{
  "model": "class-conditioned image diffusion model",
  "arch": "unet",
  "beta1": 0.9,
  "cautious_weight_decay": true,
  "weight_decay": 0.3
}
Rows from block 5 of a small class-conditioned image diffusion model, named by matrix and row number. Rows with one number belong to one channel. Each number is 200 + 30 x the weight over its row's rms, rounded and kept within 0 to 999. All counts start at 0. After the name is the row's rms in percent of the matrix's.
Before each channel's rows are labels from the 100 images, of 14848 (inputs lightly noised), where the channel reaches its highest value: "top examples" is what is common among them. Only what is clearly more common there than usual is listed. The data: small renderings of single solids in any pose. In brackets: how many of the 100, against the usual share in percent.
# convs0: first 3x3 conv (model.mid.1.convs.0.weight, 128x128x3x3, each kernel summed), inputs 0-127
# convs1: second 3x3 conv (model.mid.1.convs.1.weight, 128x128x3x3, transposed, each kernel summed), outputs 0-127

top examples: torus (44 vs 4.1)
convs0.22,084,210,172,207,189,157,208,195,210,200,195,194,229,203,175,228,196,190,201,181,211,250,156,205,131,215,221,176,196,181,193,202,180,198,130,269,201,208,252,141,203,192,189,209,229,210,248,231,172,194,197,175,242,185,171,196,160,172,155,205,158,205,205,142,223,142,132,190,203,237,160,225,183,161,177,173,167,168,175,174,210,169,184,183,236,187,208,178,205,242,184,166,137,181,224,234,178,210,200,213,211,233,213,159,206,237,214,189,203,155,209,169,200,178,217,134,188,193,170,223,254,224,182,128,118,208,180,216,188
convs1.22,091,191,186,232,211,223,203,231,194,153,180,151,208,187,155,202,174,189,238,181,205,149,271,227,225,238,221,263,224,172,211,179,229,218,183,132,257,237,162,223,188,202,208,171,175,234,204,206,240,202,248,221,211,224,231,240,256,210,256,191,248,194,206,218,176,271,224,220,173,200,217,224,196,216,239,197,204,194,231,256,160,139,217,216,191,217,138,176,235,244,194,156,171,136,175,178,199,162,205,212,207,185,226,190,199,161,209,248,130,190,184,222,234,192,191,204,197,190,201,197,206,212,230,191,218,197,224,212,233

top examples: torus (56 vs 4.1)
convs0.104,078,216,242,230,180,159,203,148,179,221,195,150,214,202,217,195,174,141,191,218,185,206,164,177,165,219,258,185,190,183,183,175,208,184,173,173,229,189,200,197,201,160,216,202,195,186,155,135,169,218,176,197,252,185,190,221,158,172,174,230,161,224,177,214,166,236,185,163,226,239,201,211,275,122,171,222,185,212,241,198,221,219,194,251,141,201,248,225,190,183,187,185,163,164,209,201,145,196,233,225,204,195,155,173,216,274,239,151,196,206,173,184,219,215,215,188,150,176,251,243,226,176,187,202,199,197,210,161,151
convs1.104,098,153,214,219,192,231,231,196,247,207,164,207,222,241,219,182,151,186,196,193,183,161,163,221,214,213,181,247,229,198,193,243,263,206,236,132,192,200,221,205,197,208,195,220,208,188,199,191,197,215,106,220,160,136,191,237,178,232,212,158,221,210,170,198,190,200,193,183,231,161,242,194,183,205,242,243,214,207,232,231,224,184,187,157,178,162,160,201,145,161,221,183,215,246,232,189,219,209,200,216,197,157,187,218,215,240,134,236,244,192,230,213,206,193,199,266,178,167,173,172,172,194,215,276,203,190,244,243,238

top examples: star block (26 vs 4.4)
convs0.1,098,184,184,196,223,234,183,204,240,209,195,160,199,213,171,195,201,198,168,186,171,178,193,167,187,205,164,153,182,228,245,217,196,237,156,163,227,246,155,201,181,186,196,175,194,219,196,183,203,223,171,208,131,222,145,155,205,176,239,224,188,190,164,174,190,240,192,201,228,246,261,289,171,217,197,243,248,198,211,232,193,184,134,179,181,180,207,206,206,233,213,219,191,177,161,141,194,171,133,222,211,231,179,180,220,203,235,197,245,217,297,161,229,188,197,193,180,151,232,166,186,166,212,152,212,221,200,206,187
convs1.1,072,225,207,186,186,206,181,189,223,162,173,221,181,174,204,197,192,163,189,217,269,172,145,211,186,189,191,196,191,153,173,186,184,188,229,186,155,157,211,142,167,158,166,233,170,183,178,136,164,147,231,239,235,200,229,254,221,217,191,142,152,202,207,194,198,213,212,198,145,210,179,164,226,199,161,219,188,186,228,204,158,157,252,248,204,233,200,197,238,204,190,176,189,223,195,269,182,234,193,228,243,231,212,253,263,205,219,217,204,212,160,254,197,134,188,185,259,237,183,229,228,213,212,206,200,177,172,176,200

top examples: jack (56 vs 4.2)
convs0.44,099,203,193,166,187,159,231,176,250,201,163,197,224,237,110,166,238,168,196,153,210,214,208,185,158,219,227,150,184,174,176,158,178,178,252,217,191,168,188,225,215,159,213,215,215,276,220,215,207,207,191,228,201,211,249,180,213,234,269,207,209,210,206,196,230,164,188,227,267,149,218,204,237,252,211,150,199,180,236,182,224,188,242,188,203,164,112,163,171,205,225,171,212,180,172,168,184,195,195,190,234,216,220,190,166,246,172,181,200,238,181,173,190,229,168,192,200,176,166,210,153,197,197,217,214,202,210,172,255
convs1.44,063,248,172,203,184,174,168,156,241,248,190,205,227,241,189,165,178,200,278,181,182,235,220,272,253,230,153,253,214,210,209,213,187,229,228,210,244,230,214,244,220,195,216,239,230,220,168,207,264,182,194,225,220,205,168,201,183,193,264,233,221,183,244,209,213,218,164,139,230,173,185,223,219,165,204,190,201,157,156,191,212,230,191,239,221,200,242,190,205,218,187,140,184,199,180,230,163,169,206,202,187,164,176,175,183,226,196,143,289,181,232,189,228,181,195,210,198,187,177,241,239,162,193,202,217,205,217,185,182

top examples: spring (36 vs 4.3)
convs0.94,089,172,249,179,243,198,195,212,255,224,239,177,195,203,213,177,217,203,196,196,211,158,212,237,199,171,178,203,205,248,200,246,192,199,205,148,275,190,263,241,188,182,193,189,155,225,197,239,281,152,203,195,242,183,201,219,139,215,226,229,189,125,172,168,167,204,181,168,179,218,227,198,214,184,194,225,217,196,187,177,204,182,160,200,198,154,216,201,168,186,193,183,196,194,208,201,205,215,176,199,253,209,228,181,242,240,149,198,155,200,175,171,248,213,241,225,226,183,174,197,252,172,189,262,185,134,234,162,147
convs1.94,070,208,208,147,183,235,200,172,274,164,104,226,232,185,162,185,176,182,242,235,185,224,208,180,213,214,211,230,262,202,198,190,243,184,239,207,189,224,184,176,186,204,187,234,224,193,211,143,153,226,219,235,194,220,189,175,194,227,160,185,198,233,234,191,197,233,162,204,238,196,187,212,216,204,211,195,132,218,242,200,232,188,193,175,148,172,228,242,174,147,227,155,218,211,200,171,187,206,195,248,162,149,179,173,184,215,194,191,270,215,158,230,211,131,189,229,168,209,241,217,192,161,176,166,217,246,186,228,201

top examples: metallic (62 vs 33.8); sphere (28 vs 4.2)
convs0.111,116,186,182,179,203,134,186,181,120,164,146,234,215,176,188,210,205,192,221,162,191,210,191,128,172,218,162,153,151,211,207,172,179,182,153,180,236,250,194,222,212,203,197,190,201,209,203,158,202,187,184,238,171,201,192,167,199,150,207,190,187,189,211,174,205,207,204,151,236,261,218,189,238,157,229,206,180,196,202,183,223,185,203,187,254,183,175,123,233,128,199,176,177,257,209,209,182,160,205,221,244,192,194,183,136,125,224,230,177,209,212,183,218,181,208,126,215,206,143,200,211,184,199,167,189,201,221,209,214
convs1.111,201,278,211,162,196,235,206,195,155,212,222,133,210,169,204,188,195,206,150,250,167,220,185,234,158,165,200,219,268,189,198,231,165,203,230,213,163,218,243,159,218,175,199,197,186,218,178,173,140,168,225,209,222,217,222,201,235,226,233,143,185,215,211,192,235,214,192,229,149,185,174,227,195,214,145,167,211,224,208,214,169,204,196,235,141,245,215,189,199,228,207,232,226,188,208,180,167,223,239,148,194,242,151,218,259,184,255,206,195,199,196,245,233,173,157,217,202,229,257,226,169,204,250,204,165,190,182,196,177

top examples: plain (98 vs 59.9)
convs0.127,105,148,228,189,204,189,209,197,112,217,234,239,193,191,184,199,187,251,238,170,257,207,232,234,202,276,199,216,214,236,223,205,221,209,229,213,203,181,222,228,221,241,220,235,192,226,190,213,210,252,255,181,174,174,233,235,215,205,214,196,227,203,223,217,237,141,195,177,191,186,133,195,159,169,170,168,177,172,188,163,180,173,167,222,181,154,166,131,190,152,196,184,182,194,191,195,188,185,151,158,129,189,206,195,150,130,196,157,184,199,165,174,142,190,186,169,158,201,182,180,178,229,197,195,186,198,184,200,207
convs1.127,143,237,166,206,183,203,165,199,216,201,202,151,224,228,225,225,204,174,211,229,160,208,169,185,204,134,183,184,182,186,166,206,257,170,257,226,253,218,224,176,209,155,166,223,206,198,211,165,185,154,174,246,215,231,241,184,179,184,199,223,158,184,171,221,159,244,230,186,230,217,169,228,280,178,192,169,235,228,224,195,155,230,242,190,229,218,226,190,260,227,182,196,204,226,266,228,200,206,241,221,215,221,221,255,204,245,227,224,208,196,195,244,166,217,203,208,256,230,179,247,242,227,201,222,249,194,180,142,195

top examples: star block (50 vs 4.4); jack (45 vs 4.2)
convs0.64,079,220,197,206,173,232,191,215,254,138,228,184,219,164,119,158,198,193,210,178,151,220,205,210,194,162,212,154,134,217,185,158,163,198,209,230,255,183,191,180,198,158,213,208,175,207,193,200,205,191,166,262,154,212,184,138,162,153,197,246,217,162,217,193,205,227,153,216,265,246,181,200,149,204,194,206,199,200,195,159,223,198,168,188,199,204,232,194,193,184,175,188,207,184,181,117,176,203,140,263,172,256,159,170,182,200,176,221,207,209,164,197,230,226,186,200,201,175,186,228,217,225,174,172,248,178,189,171,203
convs1.64,091,207,182,202,248,178,233,212,153,163,197,195,219,223,190,186,153,218,206,155,190,187,199,221,196,228,194,241,210,216,234,166,183,222,193,119,192,225,211,250,202,201,192,235,266,230,213,199,222,205,158,175,232,193,214,219,254,215,217,224,188,219,166,219,215,202,243,197,213,153,239,211,232,193,209,183,248,157,175,221,144,201,222,236,233,221,161,177,226,191,230,148,176,238,192,263,233,142,265,202,240,200,222,177,177,240,134,225,158,230,236,206,206,176,217,242,247,182,185,189,166,192,187,238,187,266,215,216,200

top examples: star block (41 vs 4.4)
convs0.58,102,161,189,207,170,187,215,159,331,226,192,193,193,221,191,201,235,201,134,208,213,195,196,188,250,124,191,159,238,164,195,157,230,143,207,171,192,202,200,169,188,173,156,176,214,207,170,213,198,183,155,130,213,224,253,199,175,186,195,221,218,228,210,205,136,177,207,209,206,167,200,255,198,234,219,181,185,180,201,226,201,192,162,158,175,157,189,124,212,189,218,205,237,174,212,207,155,189,226,199,194,205,193,193,210,218,197,214,212,184,220,172,201,238,216,146,208,168,195,238,166,194,190,237,232,158,161,206,162
convs1.58,083,198,203,159,167,252,180,192,211,172,182,201,253,227,197,198,168,185,245,210,161,167,240,180,198,254,164,249,189,208,213,193,157,214,166,218,164,180,214,270,209,215,215,224,189,191,199,198,191,213,208,220,165,185,143,222,233,221,202,192,181,187,198,215,269,223,182,209,183,262,200,205,237,175,250,239,166,221,169,247,197,216,173,268,234,199,246,248,196,224,201,211,188,246,196,252,196,203,257,197,237,235,194,166,230,202,259,185,187,179,204,189,241,153,197,221,188,192,218,198,168,179,259,140,171,248,231,247,197

top examples: plain (95 vs 59.9); star block (38 vs 4.4); jack (35 vs 4.2)
convs0.78,082,234,147,249,213,214,200,223,308,198,229,193,177,245,110,167,206,200,207,160,180,213,226,179,184,220,221,232,197,231,228,160,190,185,173,218,206,187,216,247,214,195,213,200,221,211,248,199,231,230,197,199,221,188,183,226,194,186,188,234,202,182,212,213,211,244,176,221,224,228,185,186,151,216,210,170,179,209,206,153,262,211,161,191,182,210,155,240,200,213,164,166,161,185,155,138,213,222,145,221,200,206,210,137,152,198,201,170,200,226,206,168,177,245,241,199,183,190,193,192,236,208,144,168,191,185,271,160,180
convs1.78,103,169,150,175,204,199,211,237,144,169,155,210,216,129,185,227,200,215,217,168,227,155,138,202,152,198,189,153,155,179,208,187,211,173,181,235,219,240,159,160,205,167,167,179,208,211,160,183,172,182,178,219,220,188,224,176,194,209,228,256,243,176,236,172,160,232,242,200,182,188,235,191,287,197,228,166,234,207,238,213,180,172,233,172,246,189,222,195,261,196,221,193,194,246,222,200,218,212,223,237,207,167,237,190,164,189,177,223,218,239,192,236,212,151,144,216,255,222,170,216,179,217,240,236,232,190,200,203,201

top examples: plain (90 vs 59.9)
convs0.39,117,213,184,186,218,193,178,147,142,238,208,209,175,195,207,189,200,202,252,219,246,241,212,241,194,230,221,222,246,216,158,211,166,221,229,231,207,134,246,241,248,253,225,250,220,223,234,245,249,202,215,182,176,203,207,210,195,181,178,199,198,188,234,203,250,145,169,178,131,184,166,210,177,149,166,160,159,168,134,163,171,209,179,204,214,200,206,168,171,205,169,179,171,150,176,169,154,206,146,154,190,205,176,165,170,167,197,159,212,152,196,151,180,223,202,205,148,212,205,201,214,193,211,212,191,181,176,212,198
convs1.39,101,182,232,189,197,242,190,205,282,143,163,166,253,222,212,188,172,197,214,221,129,148,187,175,243,193,167,195,161,215,200,194,265,193,248,166,235,243,213,207,208,196,180,198,225,210,197,179,197,194,148,272,198,235,242,212,220,230,206,231,195,220,177,216,146,231,195,205,266,223,184,218,247,185,237,236,206,219,237,223,207,201,223,211,219,178,223,233,215,206,201,202,226,243,236,233,212,217,234,262,233,201,211,246,221,291,169,213,181,227,195,242,170,225,207,199,209,185,190,212,181,214,182,224,249,228,201,188,211

top examples: metallic (85 vs 33.8); sphere (62 vs 4.2)
convs0.105,097,142,163,225,238,125,197,132,155,182,201,188,212,206,152,219,176,137,188,223,182,217,179,168,168,230,273,195,208,186,171,176,203,178,177,205,150,219,216,188,240,176,191,232,212,191,216,116,212,208,204,221,238,151,222,227,180,173,188,215,186,188,193,205,217,194,180,159,220,232,204,162,161,135,166,186,142,184,190,189,251,234,209,234,176,137,198,198,171,136,207,185,155,189,182,206,189,179,240,197,207,167,141,166,200,183,189,186,184,184,196,187,218,185,220,191,210,170,209,188,241,186,180,145,184,215,219,191,152
convs1.105,144,277,214,173,207,213,192,207,210,197,208,135,189,233,213,187,220,179,176,215,228,193,198,235,180,129,243,176,230,187,201,189,204,182,242,212,218,220,233,140,215,164,202,180,212,210,210,192,165,181,210,198,246,269,215,241,214,182,235,199,204,204,190,205,179,245,164,226,185,240,158,257,243,204,161,196,238,209,233,192,160,156,248,203,177,257,209,202,249,260,205,256,208,192,215,163,189,225,204,187,202,253,227,238,242,228,224,204,187,212,182,252,233,199,151,183,194,232,237,211,243,217,227,210,247,162,207,150,227

top examples: plain (93 vs 59.9)
convs0.21,097,146,184,175,171,165,205,196,166,196,179,207,268,135,133,215,264,237,215,197,234,241,231,197,214,274,208,186,230,213,153,219,194,242,200,203,193,213,220,211,190,248,242,217,224,224,169,213,233,256,166,210,180,175,165,207,186,139,208,215,190,183,212,195,212,159,174,166,175,201,215,172,159,180,209,192,173,159,146,223,190,195,144,165,152,140,206,151,153,159,208,179,191,241,182,233,178,186,216,157,174,193,161,188,153,187,158,181,172,186,200,176,161,235,173,222,234,167,226,195,207,199,195,220,201,182,220,220,191
convs1.21,130,242,202,225,222,213,196,179,243,154,207,189,160,218,204,197,251,175,169,182,148,185,212,185,201,181,241,234,178,193,215,176,201,169,237,210,221,224,172,210,181,180,162,202,184,241,274,175,219,155,143,178,231,239,206,216,240,190,178,240,198,235,174,221,131,241,184,276,232,224,196,214,215,218,190,216,218,203,232,194,194,169,235,200,218,231,176,236,230,240,203,170,203,183,234,225,211,233,172,248,243,236,240,229,233,263,187,250,169,231,175,248,195,169,221,174,228,220,182,227,223,214,178,180,267,178,182,159,224

top examples: metallic (93 vs 33.8); sphere (53 vs 4.2)
convs0.98,077,206,173,212,247,194,223,177,181,202,225,178,152,172,262,218,167,225,168,239,186,259,195,176,163,237,231,226,224,201,232,177,261,212,193,245,213,186,259,216,255,207,229,182,247,200,248,190,202,184,178,171,226,167,231,179,202,203,118,151,193,209,170,180,172,169,198,197,164,217,153,120,204,173,181,189,137,209,186,194,130,196,176,212,212,218,158,180,183,188,179,205,232,173,193,177,188,172,218,177,242,219,224,154,206,213,170,211,175,203,189,222,208,207,217,156,183,172,149,169,160,182,176,171,168,168,178,193,154
convs1.98,078,234,240,168,183,247,199,212,238,201,232,144,262,228,206,194,215,196,227,237,178,179,169,201,236,191,225,182,226,192,202,229,195,182,241,181,242,261,225,167,237,189,175,194,198,218,163,197,196,251,238,268,277,222,236,235,208,202,319,132,179,166,212,180,199,190,244,187,191,261,174,230,226,220,208,186,151,194,204,197,194,203,208,223,171,214,174,183,222,198,205,200,200,212,227,214,187,200,261,158,215,236,190,200,221,210,228,203,185,184,168,212,214,239,156,188,191,217,179,156,192,215,205,238,239,167,238,178,203

top examples: spring (31 vs 4.3)
convs0.42,086,204,207,189,178,204,178,173,218,217,216,175,236,163,172,131,214,187,144,167,153,201,179,186,179,144,225,194,171,180,190,164,176,182,168,172,213,218,203,187,188,134,179,164,171,211,205,195,156,219,133,206,246,248,269,210,233,196,219,216,168,192,198,220,198,157,188,230,229,194,197,199,247,207,195,150,192,211,215,218,206,201,214,193,238,191,177,151,205,228,204,188,182,176,185,172,171,238,258,185,190,200,193,219,160,318,212,179,171,210,170,226,204,208,175,158,170,147,184,280,168,192,181,236,186,167,203,179,206
convs1.42,113,177,258,202,237,174,231,219,207,160,179,207,256,225,165,179,180,245,222,174,199,152,221,150,224,283,163,175,167,242,251,223,214,233,161,155,187,208,144,220,197,238,200,192,210,208,213,228,223,182,201,172,150,147,128,196,232,221,206,223,168,221,223,165,197,231,217,208,232,171,242,243,181,239,242,244,213,161,216,202,215,194,185,219,223,233,143,227,212,212,243,181,223,215,184,217,252,181,177,202,194,160,176,220,226,184,192,156,171,222,216,166,196,219,220,188,194,178,189,132,145,180,214,211,178,218,205,210,204

top examples: jack (43 vs 4.2); star block (26 vs 4.4)
convs0.16,091,224,190,186,180,171,203,199,213,202,211,153,224,208,219,203,211,188,224,264,163,225,210,225,260,188,184,211,273,189,198,143,205,218,211,194,207,187,164,246,195,229,220,154,177,204,256,231,236,209,200,176,211,197,185,253,198,196,188,167,236,211,211,181,246,239,199,202,170,169,191,257,217,210,231,140,137,193,193,230,236,238,201,215,237,172,217,194,194,187,187,191,206,137,159,156,178,156,198,207,195,189,157,178,211,200,202,171,262,185,209,175,135,303,185,234,165,192,239,160,213,197,231,222,180,180,213,228,238
convs1.16,103,209,172,208,239,191,221,190,264,191,200,278,174,178,240,229,252,223,156,202,209,190,138,158,183,218,240,181,156,242,218,236,171,194,195,210,169,188,211,177,208,176,171,201,218,203,180,168,181,169,217,203,256,200,257,179,217,200,190,247,155,218,201,201,200,156,200,228,203,212,197,197,211,202,170,230,218,205,218,121,199,161,190,188,194,236,219,186,197,144,222,165,216,228,213,227,166,218,191,214,236,184,164,275,219,224,221,212,229,237,183,220,188,145,204,183,251,194,206,286,216,195,132,225,213,182,164,164,164

top examples: jack (55 vs 4.2); star block (38 vs 4.4)
convs0.50,084,191,145,166,164,204,216,189,267,201,146,171,220,162,157,217,197,182,212,169,156,205,149,162,181,197,170,194,199,173,173,179,213,181,170,244,247,198,206,227,226,244,218,228,206,217,201,205,178,196,127,160,172,182,209,180,166,168,189,225,207,221,164,195,167,203,181,187,214,179,185,195,186,194,148,183,243,184,210,203,203,174,195,157,136,155,198,200,231,119,177,180,169,201,167,108,163,262,176,218,187,165,194,190,198,166,166,224,164,203,145,163,129,201,212,217,227,176,204,193,162,184,212,193,161,217,204,204,204
convs1.50,080,245,199,225,205,198,180,212,207,200,227,165,196,202,236,194,205,167,205,204,227,149,191,219,230,177,190,223,197,181,179,236,155,226,213,162,230,212,214,153,187,177,185,218,196,202,186,204,236,191,254,263,263,214,226,225,223,209,259,157,195,193,203,216,221,235,217,183,151,249,176,220,190,216,226,220,202,172,187,178,125,230,223,268,209,233,175,232,238,274,208,142,185,215,187,262,226,210,264,182,227,198,171,219,236,216,194,195,195,188,233,247,257,189,212,176,232,181,139,181,257,175,221,228,232,192,190,164,221

top examples: jack (44 vs 4.2); star block (34 vs 4.4)
convs0.114,111,237,191,199,202,216,207,193,336,172,200,192,213,181,227,206,207,185,178,195,194,181,187,186,206,172,156,163,202,162,199,209,195,189,185,180,195,224,174,194,182,142,186,217,170,209,150,148,186,188,131,211,142,168,174,201,222,227,222,162,208,164,197,189,138,228,209,206,207,212,275,193,226,200,161,191,204,236,240,205,213,232,186,194,260,222,274,242,195,253,242,233,205,257,225,211,268,182,210,173,208,217,167,179,169,220,176,213,203,192,185,250,223,203,171,194,175,221,173,236,202,204,233,202,215,181,180,188,221
convs1.114,112,214,169,203,232,204,215,222,204,210,179,255,180,206,212,203,173,206,209,194,163,296,197,146,211,192,193,218,250,259,236,149,185,149,175,182,181,215,182,191,183,171,192,179,226,178,215,165,178,191,260,180,211,244,223,169,221,204,175,259,244,207,177,235,255,236,246,218,244,210,189,191,205,202,227,182,195,181,204,175,233,195,216,165,172,204,219,162,251,156,209,162,183,160,210,213,177,145,219,193,113,200,210,231,189,156,195,226,229,232,202,156,231,220,214,218,214,185,251,222,181,159,145,235,204,238,174,207,189

top examples: metallic (100 vs 33.8); plain (92 vs 59.9); sphere (62 vs 4.2)
convs0.40,111,232,203,170,241,201,210,174,251,164,163,226,231,140,159,161,242,214,173,173,167,219,184,175,174,224,220,215,186,222,237,203,239,157,202,167,176,204,179,220,165,178,152,181,191,173,172,179,204,179,149,172,239,213,205,205,230,194,200,177,192,195,183,207,224,216,210,242,271,282,221,222,227,233,202,249,164,172,209,205,221,191,157,172,223,165,185,188,177,183,216,157,190,186,202,266,184,188,260,241,230,200,179,197,156,227,226,193,187,245,222,222,175,215,190,160,184,184,206,186,127,119,156,176,211,215,174,173,182
convs1.40,137,219,218,184,205,193,204,191,199,221,254,214,163,171,216,217,203,170,183,198,214,239,250,217,214,176,234,223,248,177,184,191,148,185,201,249,187,211,226,168,194,205,243,187,182,258,239,238,221,178,214,180,222,220,129,239,168,174,254,159,246,185,203,200,222,195,233,202,121,228,221,203,191,187,158,172,205,218,120,230,168,143,204,205,191,181,158,186,198,224,167,234,175,187,167,178,178,233,220,157,245,266,232,198,207,181,220,166,159,132,221,195,211,178,195,187,189,236,196,191,197,175,233,210,232,155,254,185,235

top examples: spring (30 vs 4.3)
convs0.62,088,134,199,167,234,199,259,195,82,189,187,135,166,167,213,197,153,189,166,195,187,168,179,218,165,218,261,216,207,162,155,162,203,202,212,226,232,176,158,188,202,191,218,223,197,190,222,172,169,213,182,202,167,175,195,149,171,187,192,237,203,254,226,229,203,149,202,198,178,207,202,190,213,182,185,203,217,187,208,184,197,170,169,134,155,173,200,162,194,214,229,216,198,131,232,166,147,194,194,147,175,153,162,199,206,241,177,199,186,162,151,173,214,165,172,184,166,189,208,199,190,171,219,194,212,206,172,204,150
convs1.62,112,195,219,219,165,223,188,203,204,192,202,187,238,224,182,184,206,207,247,248,171,151,219,195,217,228,172,239,190,201,220,238,224,214,196,167,241,226,196,201,246,200,183,174,197,188,174,220,218,239,242,242,192,198,259,220,249,232,238,165,207,151,190,181,174,198,242,203,239,244,192,190,207,227,267,208,171,184,233,214,197,235,248,287,240,227,193,210,221,273,207,177,214,276,199,241,252,201,238,221,207,248,211,165,213,195,223,182,198,215,216,236,208,261,235,181,194,166,183,174,223,245,218,214,231,234,238,222,247

top examples: torus (33 vs 4.1)
convs0.126,096,157,180,181,196,185,210,130,191,200,164,157,242,215,190,185,238,211,208,197,213,145,246,242,242,222,225,181,214,224,202,194,192,152,229,129,133,182,188,242,225,156,221,251,179,227,131,222,232,217,192,235,222,204,230,185,200,206,218,217,187,219,168,176,192,204,186,121,274,199,229,229,241,222,215,196,200,171,235,202,228,270,181,232,203,167,185,178,170,170,238,199,212,170,199,225,202,167,171,156,214,205,202,203,151,199,206,169,207,238,190,197,227,264,217,138,196,188,192,241,197,162,181,207,214,210,190,179,213
convs1.126,089,250,167,206,186,247,213,195,200,188,181,214,206,237,215,181,235,180,212,215,184,241,197,204,158,175,164,241,215,205,191,236,161,143,232,269,121,154,175,194,193,139,196,217,205,176,256,193,177,178,172,175,148,202,180,186,192,204,181,211,229,231,255,168,215,236,175,230,166,215,210,175,235,184,202,145,219,246,174,163,226,182,198,162,181,226,239,180,195,221,221,248,200,236,251,197,211,207,183,222,180,273,234,180,244,191,199,220,257,211,220,216,260,185,162,246,202,203,211,236,159,179,227,198,233,191,192,211,239

top examples: star block (54 vs 4.4); jack (39 vs 4.2)
convs0.17,091,227,183,222,193,195,192,189,301,174,198,217,141,198,217,188,218,188,163,162,149,201,159,142,189,179,155,188,215,211,197,180,118,201,197,175,185,181,111,187,168,187,163,185,154,177,175,193,183,222,171,117,194,225,203,199,204,189,244,219,202,222,203,180,174,178,218,202,210,208,245,258,244,215,205,233,240,212,188,225,237,237,165,201,224,224,214,230,217,200,225,241,221,205,206,218,246,213,217,197,239,192,177,186,202,158,214,196,195,223,249,186,211,242,219,171,193,235,226,238,232,209,196,227,249,221,132,233,209
convs1.17,084,214,194,137,196,186,186,208,162,194,168,197,232,167,206,214,183,177,229,208,228,179,158,199,229,191,172,189,206,192,174,202,217,178,188,212,162,187,246,149,170,144,245,218,189,170,188,176,221,161,241,251,222,235,245,191,168,219,176,208,224,176,213,223,258,217,279,130,179,207,198,166,221,155,161,165,201,245,194,197,153,117,256,167,186,206,246,150,218,179,185,174,183,176,205,280,193,222,162,233,188,206,217,232,223,153,181,201,207,208,183,214,190,163,189,204,239,201,185,251,174,199,198,178,202,173,197,156,215

top examples: spring (68 vs 4.3)
convs0.25,103,220,163,221,206,213,231,194,151,226,249,223,175,174,220,245,161,198,164,154,198,208,196,195,146,182,185,175,199,163,218,174,116,186,240,180,221,239,141,204,203,200,179,204,207,215,167,219,181,208,197,220,98,143,216,195,214,176,201,205,169,177,170,155,186,215,201,234,206,152,210,129,232,236,225,196,218,209,186,224,197,200,172,232,254,203,148,199,201,182,202,215,205,268,222,166,211,176,168,210,226,235,214,198,188,208,184,209,199,210,279,207,177,149,144,204,195,210,214,118,218,221,201,186,209,188,209,207,173
convs1.25,093,203,180,191,213,235,156,208,247,204,170,140,204,188,136,141,148,198,165,228,188,175,149,212,225,167,210,204,165,193,165,193,261,280,223,246,243,247,201,191,187,241,220,221,197,195,259,186,238,180,171,231,206,226,193,162,193,195,245,180,210,232,192,209,204,183,176,153,151,211,177,232,175,167,123,205,149,201,188,170,202,219,226,185,177,170,225,204,162,193,171,156,234,170,130,216,158,208,180,226,188,169,197,145,243,179,191,179,204,192,195,215,230,226,229,217,202,196,210,241,205,183,230,187,196,206,163,204,225

top examples: spring (31 vs 4.3)
convs0.59,090,161,214,200,198,167,206,194,215,213,164,224,187,155,207,235,249,173,196,219,218,201,187,189,205,190,204,197,230,187,207,217,193,190,208,176,196,233,239,215,255,237,159,208,232,206,137,192,170,170,173,168,235,201,207,147,183,216,184,220,151,180,134,152,181,210,195,160,197,161,200,148,199,231,213,235,231,182,198,229,188,251,177,212,150,145,184,155,201,158,169,191,185,301,190,253,215,229,225,173,267,195,185,168,230,194,203,175,138,153,180,170,139,181,243,199,217,210,182,150,170,216,180,226,206,191,205,211,170
convs1.59,079,236,151,197,190,228,180,200,266,178,228,139,205,152,205,165,234,201,209,200,200,242,207,218,181,184,204,193,224,203,171,230,220,207,222,267,225,234,191,151,151,204,203,155,212,217,210,205,200,221,189,244,215,244,198,169,183,141,215,204,239,224,249,219,200,216,144,238,152,295,149,249,178,175,167,170,199,228,192,146,220,222,171,209,156,194,261,252,220,226,186,206,232,183,194,145,180,220,191,211,203,213,207,192,191,182,200,231,226,182,190,223,228,217,199,176,176,189,221,261,220,177,213,185,271,204,221,198,201

top examples: metallic (92 vs 33.8); sphere (67 vs 4.2)
convs0.116,085,193,248,192,215,214,240,169,163,157,186,175,214,159,189,178,164,192,160,206,158,123,186,170,114,196,252,230,203,175,215,192,234,217,184,205,167,218,215,186,243,229,193,158,161,159,119,164,190,210,186,185,216,228,201,180,211,219,202,187,169,190,188,196,141,164,157,170,242,215,173,141,199,190,145,241,165,223,241,185,192,199,215,247,191,185,177,211,186,188,229,197,189,182,187,157,202,169,252,239,199,146,189,215,188,180,191,215,216,230,145,199,205,185,173,201,165,148,180,156,202,208,155,152,168,192,231,203,198
convs1.116,127,237,175,201,173,197,187,203,209,197,230,180,144,207,218,196,170,179,202,259,180,269,226,186,224,147,223,183,222,203,185,174,233,167,222,228,251,224,229,160,164,188,225,187,172,209,265,206,199,229,216,218,290,279,211,208,188,175,241,160,178,186,163,223,192,212,228,230,218,293,163,196,240,211,192,160,204,223,163,178,220,200,214,185,208,228,173,207,217,260,172,251,201,180,210,185,192,190,200,162,219,272,232,151,165,198,237,207,195,168,199,208,175,228,202,193,213,231,205,206,250,208,215,202,229,187,196,153,228